Rows from block 3 of the audio encoder of a small audio captioner, named by matrix and row number. Each number is 500 + 40 x the weight over its row's rms, rounded and kept within 0 to 999. All counts start at 0. Numbers have three digits each.
After each channel's rows are labels from the 100 clips, of 14976, where the channel reaches its highest value: "responds to" is what is common among them. Only what is clearly more common there than usual is listed. The data: synthesised sound scenes: up to three everyday sounds over a background.
# pw: pointwise conv (encoder.blocks.3.pw.weight, 128x128x1x1), inputs 0-127

pw.5:502466468517456361519585470466533549543481460525496531536550453462496483491516522480483472553495469538508565524468466509456556514489466540507504459532523484472460508452443516455435459554530473511479541543483492488501600498509505428497488561518464480448532502492451552465444538399520444472521516493560526482480519484526429524500510470442506598500461483569521582528452496460450430502518
responds to: church bell; background: none; first sound: church bell

pw.92:511535574490500582446540430531479471505447536563457427488475453472527449479573484410488474473473516478556449507482476534553540474500507490510496511518467538501539488513492486459516495408457479494489435481484534530530492504533627443512463506490488457510476518517442469458509479506511417530500520473517499528466617509506444448477464499433475548513463465507443466542530537570465556497590
responds to: whoosh; first sound: whoosh

pw.30:477581479570546517531548519540590548522486452478373436496514405512461450493471522505523529495515426550557445494493457557482567517465553513496490523527511503489528421532517499468472493482479513423514490504570596444495449537488511482512512469531476439473500492527487482453506460556537514422513537523535508431433520534556499470458430441476478498509513500455533520519418485512492517512504
responds to: mooing; first sound: mooing

pw.63:449491490538480561561527580506468570455527507500452474533506492519492496532509450550485473508483475563550520583463479523483495475489491527521485504500497505488488508500558510482533492537463506481465443519620536479471455553540509560547491504525488473480472511455487389486594535493510586469557498449444522483449532543489485590553466462500458404510387508534491512460434479447480538515472
responds to: phone ringing

pw.18:432442551515592481557548493484536515420486459559461531463470530508556454489507558459519476468461448501485470513449471510438460497491487523408553553441445531494528595462514461461544491498544530482495528471513499571547484489440407511544479478522476514475454473530477614538516457466557559488504511472461483485481515471543559531515532466475585497504565484511486484460503545510457549512538
responds to: background: none; doorbell; first sound: doorbell; church bell

pw.109:549491499496493451493486446484467508500567431505436525530593456430566446508548471485546580473545480457482408500433465550508549583422508498491424465524522488508516475555524511472531498470442522515516485426513500507518547508462474483499569495503506455503499451553524500516507465510473405527582557486489461444504539501595501500484564490516506521561456582470539499578507489510494490483479
responds to: mooing; first sound: mooing

pw.127:527526523467559523486432467509549475510368478492579454485460425398459394547606509512447436592496463476449493506543519543562526502515506482538469497466500463488488508561517509535474527461574506487523482490529433479467467456533518513502503498570562570464514475492527484476506499475453520456458534439480519523503492488499483523519446448462478548474505492481510485448430473473470463551485
responds to: clipping; text has "clipped"

pw.33:397514510494516509491414511453542527474478546540455548534490503461447482413481509457490480523496480430487448544427508466529525535516458600434477535489514448503516482425498549474496571524490467467445446475482500461456517539518506452479475448601543491498479466455493450532504542487520562570492553517513571497583524459509437510547465529455493515498463542470470476505432475501443435463479
responds to: phone ringing

pw.60:561488474535466494470514529523540494427439531438523486495535415534468479453568563509512517473504499526589479457444525459434469503480500498489457495456472563436509495501508541483457480487467526444466537516512472515534485509525598467511470543515520553544395499496498514471485475548494424474489466398490498467574502506478438481480527545519472540559514488518405522489487385571495533450515
responds to: whoosh; first sound: whoosh

pw.28:426538488467480516575540519507507538519471483507509455531435499475517435512477469461481474528550493552545545551459529513490471561459451504426502470473565467549471465523531467467525518477469482478513513458517521528508517522398472479478441532536518463449460489386523449472495601544566477459516462577550450511449482441550582493522540566506493440542471482469462410502484490505485563499496
responds to: clipping; text has "clipped"

pw.87:468555475486533525443442491449485491537441491451479484446558529446436480475540469556508507496581491541518411534450507459468482613510494506489423436531484450483511472493546547567517533432476432497451461510482503449479488534489541487514452447442543521540502522531536465462548533527520434493561566495456499517462544461525499490500517509479531470539496527587550597554464478525521465485556
responds to: car horn; first sound: car horn

pw.116:408520538467502470531496473493468540500540554555474477558466534533531482540421487524506447448457512461548519487440441519559446545512430527498441446517442596483463536487508460421485513491496523535458473464500511575593527541500527514479503510494453527471488450545497547462525504582529541465482488434487498493514538424603484477522510457458433519483489505512430416528486508521543492468537
responds to: background: none; doorbell; first sound: doorbell

pw.48:465532539448478485571502479494473464484521557470444424550453525493498476496502583510444507431533486504507502466491529570423496494521455545513513575487488492578504453456434482481546489482473503448466468481527494544526466419457428491536445487484564507422513461412432427427494485528480431439484547518494474450523440547469482494484502475441522500508497521528591443487472547483528483457471
responds to: church bell; melody

pw.91:483469569522534507431437450466511474492529533517471496574457439492475643503472609470537498460497439499429454428503426554524515514487454501497507616481527542492470491536508454511522504484504468470506510484562510527491526450501521546496501519521431607521500495499448535535500567519509594512556494535456437514519497458495505506492508511462494489505418451456477538496450509525512507523456
responds to: speech

pw.31:521449522455520476507484548469524506497575550444506503538556452411582540474554527455477584571475514516454510511467475546558480510483512451500522488416514477504507479521564489450497439488436478515473515472519540475526519571496542465508462458464512539509501534459462550473460505503493417469489523453536493557524506485501440518467518456521647491598510484488464533417476462467500546462460
responds to: speech

pw.39:436442480497488440505434476598453474525462473552488491511558474537497498502513549476441595397470528498505467451513488522487490511533534538470425507511525482503554459569457523474373478550515507501484512484468465423472517512465485498448520490469484515447551534520498484563478520551439383565569564486471485535498499507476524471499457499456549445482481554500529507522536522550476453458493
responds to: creak; background: none; first sound: creak

pw.29:523550521509527526444533538515456475545495540531531510498468455536558457527519541516542491496478570522515494497582534495430520526511523533525555541530544442563502513533476486491517471613507457506499517495483543465464522534552477525471478527509497532501533480524457465461608468486577495553414608452517493549536521472536492476454447426470579475467573536496503505501599556515536499574495
responds to: background: none; thunder; clipping; text has "clipped"

pw.10:584434506506529525493425467435460560501434508451497439471581446437492489430514527463520446419482504547496502448544574499460509470517520497479536522497469563491451530521471535531532453557488531491438501493524537469461504492544467501488505487518481566473515469466482567532430556495454529514516528538595532415515542444507464509496433449463512536502468508542505486478557494537472474609465
responds to: speech